From a checkpoint of a small self-supervised image encoder: 197500 training examples.
Rows from block 5 of a small self-supervised image encoder, named by matrix and row number. Rows with one number within an expert belong to one neuron, the router's apart. Each number is 500 + 40 x the weight over its row's rms, rounded and kept within 0 to 999. All counts start at 0. Numbers have three digits each. After the name is the row's rms in percent of the matrix's.
After each expert's rows are labels from the 100 images, of 14848, where the router gives the expert most weight on average: "responds to" is what is common among them. Only what is clearly more common there than usual is listed. The data: pen-drawn characters of a made-up script with 800 signs. In brackets: how many of the 100.
# router: router (model.blocks.5.mlp.router.weight, 8x128), inputs 64-127
# up: expert up (model.blocks.5.mlp.up, 8x256x128), inputs 64-127
# down: expert down (model.blocks.5.mlp.down, 8x128x256, transposed), outputs 64-127

# expert 5
router.5 080:454519548436522535542526573502429582468457457477478417523483472537518523509456447589480466480548491429550556483490479444481496509574557543497571451471556423424461487444495472540556526540523504
up.0 089:517504456503480455508515593571492484549456573427465546400500490524446473480562498480522487525492495481466462457484469558533538445496482520476499505437491544520430526468502492602540549521455453
down.0 098:550503477499512509468477429410488488524491527533501515560460511513548441566494541474559514504492526547472511551512481532520518551518570418493515525479455531458537483553524450480515416492461540
up.1 089:455482498537453505497502514613426454532516488523419540441550507422503458526518562540529480511452493508544430512459435579521523491445435516491501492469466493528468489451465492578518544464488547
down.1 074:472543534521501547512491480475482480511427541526563526453505440537451449566475502441475536519541473503482567494542507508453488513516585474493474477482465494421445485477479519522469565455398531
up.2 083:456521407527574481512507453447513462436521420466549527497508496484557470546455462543522518473501462455482511406464517465600497502466500452497443542499512449506488543498499529484489535452474529
down.2 091:522467532454525518530546534511502549566565553432468462475551447513507590391523554490502511469532531526473427509450543521484432461548472538582512513480541510513488487483483509453474495484502477
up.3 082:505486406417509561548483508510542551465568511433577433488480472494431482512521440455542480475507464507569455458500439491493478463482516436444486513535568572517473525478467453471410499466482457
down.3 076:467493523497499534486458526537445490466525488467526561471470508446542497472517572494463489530445508512464500580569550515521502543539536562491530503476544532463523553531501516501539536488449556
up.4 100:573560519428475464575518532467502443407497488547596495453545475543531531441518468534473497519477543492500509512477494424492551581529500480508481475549490481535529498480550555468537537435529533
down.4 099:461478497482420518501496509547530479506475527500526440489557431440451557442528573460513444517512502517529507451544536497453526505412491526509481382589534505450539457452450492528491574448496521
responds to: one stroke (56); only straight strokes (55)

# expert 3
router.3 101:515507501458569524459499518478452516522444448509534486502486525522537506492558555461570450522438478586568442524498500513527514531560402497508431486505533503529482535569546530472447486499479517
up.23 102:433525486446515463575460509475462518520559461529510469495542572445489477474480529542534485485529561510492476436476557565533534475443513519487446519524523452550543540496467494494532443456478610
down.23 097:433522442558510469515531523496450538381490463519460514545478487462522451590552446536494487487487499416582511437488487489510490483459545522462529513454538532458497458518477492477387515495528525
up.24 115:479530401482494559545490505517471448468516531474454453435572506476508529468517556573452496536479558471498444446495589476529503540518503579589506503509500434492517518530441501572550455499426488
down.24 141:456547491522502482549524428450478516434438448486457529546500454501439533528498508535447493517532495473517557456417424477483453488521540494416480519485519463516505482576532542496487507519505467
up.25 077:508478468482496489468372470535523471438520492592528551550489542586489525509461410572518558509574497501498488525457584547469475493522433457521481470553461493395444489459527510578492492497488547
down.25 064:499496503525500541523503541466521498501458591505480503571538474435470528557437593500453507531495447485506545461534489490424590520509512503471524462514521480523465499430472482476508579431479484
up.26 088:450534461536503514476447447488476436473519517573475452530512569510518454543485392495519480441497562520470467513443494516516511493485473433530475495481525489536559483489511450450556446507487539
down.26 083:455500496488518479495564506458492519510478538514474485535527424496570500528542582560462500411503515445474496384441508359493510527444558486554480436459521482487478491464415513522541530493524506
up.27 089:464521468461514490482466512513450506386454560544511489522494517548498517489477475491491530512498578542477500532531606521553508533468480438512455473556501488444523492503455506544511460489525515
down.27 084:468414495556484520524552546543486512540455489467485443546521470532530549501496536470437498442555510524488493533525506475491498493506490524428432472474480490531456466533471576520495498487519499
responds to: dark on light (100); four strokes (53)

# expert 7
router.7 102:515447565547500526511519545554558437526521483583481502552472429484505366562484515494458552476498460497432536524566523462493540461553503526532480490503478506439498518412552512497480517466502476
up.11 110:460531481482465582463507467518489519411467544510507621377543462540443455507451482469494489555485430545479490506547560502457480450473529496539539495468562503477499539520436539504576561516448459
down.11 102:509564481580430572537494469537485521460468473485510594373562447455476472517450502508496501516546440497519548510540518494512468508530540513464523514483440514478443488542467525587550547493456414
up.12 101:478485582436469406470558530495464471535537505422496494490516490553491475421484555531453503431529565488447518540500511568494478501481485510548519508490474491567479447519460535538545528525579526
down.12 094:523558415476483499488485449438526536478502540534506519523507514465504465530470444486531476498504497537484518446462461478516465465543567425537471483527487464512532482509468419473432435479454499
up.13 109:428505499506532516512444525453464477514494518499448561530485512431399478494379527519514523480537487519578477477467536555551489503530437538520417548497505554466456490531497455514457532502508526
down.13 126:540546524485522419483502517457577509491510483490560427565525466533459480512484493490459543447409539504487566506448435453490556501481521525471454518455477509565525492469471488369522499444458508
up.14 098:478544543460435475559527521515482440465558421533497570523632526488460534512509512492479465496463523525475491435470539473442548570519482488447514507485515540524493538454496535435534406548506545
down.14 100:520491526478521531540445581569543486512530486522492458518455518453499476476544498475510542484443508494472467583533526511517516423542460513484542503481520544514475521472556503472481497532551480
up.15 088:412516517474497549475529483486516452464473550530497533475491523543530490390474492485534473508510538592531439454531555570480489500518482462532430505538480499497524489534426489545522550497492577
down.15 080:507579491531470526533478487451464468509487498510540483480581547478511521478523530492564491441497486503552464485529505455524510541439562505564460546502495469526450480510440518526525439503447500
responds to: one stroke (78); only straight strokes (77); thin pen (64)

# expert 1
router.1 096:524513496518466527518512520462479477513470482498515531445580545465506524459550443454536529488458446520532473548567486444450546621510500517525541479541545436576461562494565491523552528479506461
up.12 086:454447582455542440509526520470552490462560507578482467574468492482541491501493528562467495471443522560453518458488508493509528492508517491530469464517481417516537497470524519479564472444503505
down.12 078:454483445523456471481527545509475395560508435557483488503585545405512575489590514466504519494497529515490477471496512541474532520524495532492497481492554498479490527475545489491430473528523534
up.13 110:512413483494520555446513562497447487466528470556505496546483556531501484537469468520512568512506451527547553478499484551518467491529396532477456530510441414531495516505442445455482464479374482
down.13 108:528493495467550452518479404415551489543541517471455473522475463541542499513465581537465488453481582518408537480444506515533553548478540437523424514541450510557496474544480550492507456488543500
up.14 080:505505584469525608528542502533499516421572547495478641511451488427549476510519538530540476515513503481500547529512586494500540528525524489522517495474511484490418445511461470506532490487585420
down.14 074:555475502536421490506448508511536511600464525555513480494548502511450490511438498421468549517541447492456529545574551536484527483519439555446484495561452516584550494473564491486467506511497493
up.15 095:477517494509510488519500421470511481477466520576482470494512574542494502485485449496546452502499537476486510434470482513506437543529524430568563502510479383524500580505466473476487522450485487
down.15 089:530506452439541443503529463443484498512489509509509485456551538482482554483481405527445537477492477500571512481467484505470471516563462516525450458571517463479480509434535473482487463505500430
up.16 092:504535516493495506462476462534467505398519544566444523545540513497517520538502494519515494560526525509526529477533508461547545527524556497482500448447552451488450482501528450496403540466488420
down.16 090:501548528509456509491528542462519501537448516522446560472531458486509472524542506435465546481453447482460491483557482512463477517540492521533529485483418525632410549547526492533538536566498468
responds to: dark on light (100); only straight strokes (72); one stroke (61); thin pen (60)

# expert 2
router.2 098:492580443534475522497472487500531468478483538469569545425458544468482466489418486489541459538528475480547489465457466526520475493410437498473459543495544545504524476522522478531490533509487497
up.23 091:484483525486485431484450534536510516503507502489475445549519470600457458480481589503572495519465447460488526542501497564524439470539545494499484519447503471478481481475543508527538533512500500
down.23 072:526498529516525513513443460474521502564624468541493448509489560514547502498480518540570548432483557492527488502461506523548526524462500437539455493527478469553570521481416468456446411457494539
up.24 105:527467477483484521560483570476501489562514502474465543465563431488505407544526525523512468500510481444520500426499427416498523456455474557508580443542487455495590442471457469475543503437511455
down.24 114:498489542469558530490473465535492428507523459493438471498508455520572542472505578500414462490451561521416532586480473458509553571548467545450463477488509487482487475497506582459608530512463470
up.25 090:435507472447637554506433533446499495465535495592528462548416436491457517489440522507569488437421477524496498508443544472537519545498462542499461470564542449498439464468519521505503494460478476
down.25 086:571453508516492443565544462508529527494493471490557469481483476518522462524459502557411478506482549451505513541471475442515542518473516486415466518520537469528553571473511559445522500549501540
up.26 107:409529563507546551476499522418468422483483514507502507592415559449474498524468487479529461537533465471441515463388450475518483543473459486515462513441480465471539531490500481548458524448455488
down.26 102:492496518451550523507550497520506508484523538450453496541479563566439565431473520488412453539494519544491522529479490520485515560552442537516467545467460527502502528506514536456467468481508424
up.27 097:506523508463457493532533494521401564514451558494477541497562548431485535500531502486514455520474496590499487541565548529429571565528568439543482495511551498476496558465513458488507467534532477
down.27 094:460448473595472531460509471479493512508503463389532450568448495531443483529472481512509486514509358443550493528461460474518501475457489505480561553431500463524478514538466460491471579489522527
responds to: dark on light (100); thin pen (93); one stroke (49); only straight strokes (45)

# expert 0
router.0 103:495518463511541475522467491509448548518521455478521437515534504474486476498396525462556577520548496477413564524550497519583446513450535512494505519430472511492437481515466459491468590486508525
up.23 095:542521496485560533520448531493537456519498461536522415474486540512512491533383526513522560427452501580504473501470470472552499513515418446500423520514465581432518570446437516471478410439538531
down.23 093:523492559486467493469513476448465496520480573513541510484438459468460490496471483529453453576566498465525568420520542444512507551506532496517451427543534396523496464461511481534602516500496423
up.24 080:491474462509532508522550485498463601522516467518436473483473468525491399478456420570458516520517430478482523505518443376588531510540459479536506543512606515544469495510515476505443536519522468
down.24 083:508466555562455464508515542579547506523440497563478449550503512454495529469437557418528543453499473516470525496526519552489470478418563557464462486448422519528535468521435468602503531446465490
up.25 086:494483501475486472480494560500490469550461574529464469457463503470442497436468527553459467586456541517557477462556572610511594514515490499493490497510521468515532478433450512484526524495547505
down.25 068:483509531433490467589534581505563486551473472620516528478462546467463432487511474528507522528488481567530454435555548523485495522478517504575522463544474519526518555484489542497572472480563498
up.26 103:594553485498454621469521478458489446526540522515457555483464452567553452508483461551482463479445465536524487518433468433490518501601439477517476525534511451503492527510487536456523415516536485
down.26 076:557536473470523520555502463471537494460481425481489512504466450482503450531513536501533516468447543479502515415426472462494527508481520516448474579515529497427586565518496500451510493545505497
up.27 085:528466518515504498515524518517538463516487455493510552494491538591549487497581483513534503506458442517588467428491537465459491505535489504552465450539460438522575532553465553479526419489477537
down.27 059:493524551415427458498570569494471492510496525547483552491530548447452559473504541479473465515552550547484505558516474586458488483518495536527531540490535555501491501523553498522598524548490473
responds to: dark on light (100); only straight strokes (47); one stroke (42)

# expert 6
router.6 114:502428506489455495496496412521544495510580516488410506499527513519472535543509542535440457510557599572469473442404523530505515507442510482518515569566443574498594495496455472503483438479493524
up.0 102:542524541520554445474460578549514493546579413458501481489505535497491486517424478572537559515490450429495508524436486516597519491528484516473535575407442502556460494406465533522507495522471567
down.0 113:506470539581527493479465489478459462491516507455537464503488478478566578482509478525534504539528474412541520484458508437529516529410526480518483499482551475467518475492490508475473533558427531
up.1 102:492519542525500501545520534507493497452491584509497573493497492482490435554487529478478596573458480488528565509502503430459566468528577498490562481459481494556501496494497495485562506496516517
down.1 085:544576507424503524500434448495443495493560470534462587519557569471464509506508495493468512489553552560430471546477459527507452485508435486504527524515475540570428553537558491466530484559473526
up.2 106:522457561453616474531499510499481521518543419510499499507512515448527463508532567577473533412435470471451517494532539440556502561517479557497497483487524457460491543450514543518478462501487494
down.2 106:486580454507453473488498483461474551490499586446458483469532497467444558558440480518507479553563426508523515490504565508486431504469483476527495492538568539526549385518472445534414518486482403
up.3 096:525479506486501535508488557587455421395490578540501521510492518430566474573523462505468508629425445524538505513543546491449539524517452542457523490483486520499491545443536472537524480505552462
down.3 087:529519456482473579501477541505437550472536475557508510504500600481440524484437512512474526484580478483499535491454505450535429516461408469538406484547544491557521547468514411431423469538417460
up.4 095:499509504465545528485509573526456496434529556471493511476486543541456508488514496496524493511453510459519568550496511502505484560495443483617529512467516502505497449453463400542607454501422477
down.4 086:570526522532510499547430489460464541479580437532441503498498497474514531562584500501559514467507506465544489480452449529518503513503486475487526520516455500610521532516561527515499480549486484
responds to: four strokes (77)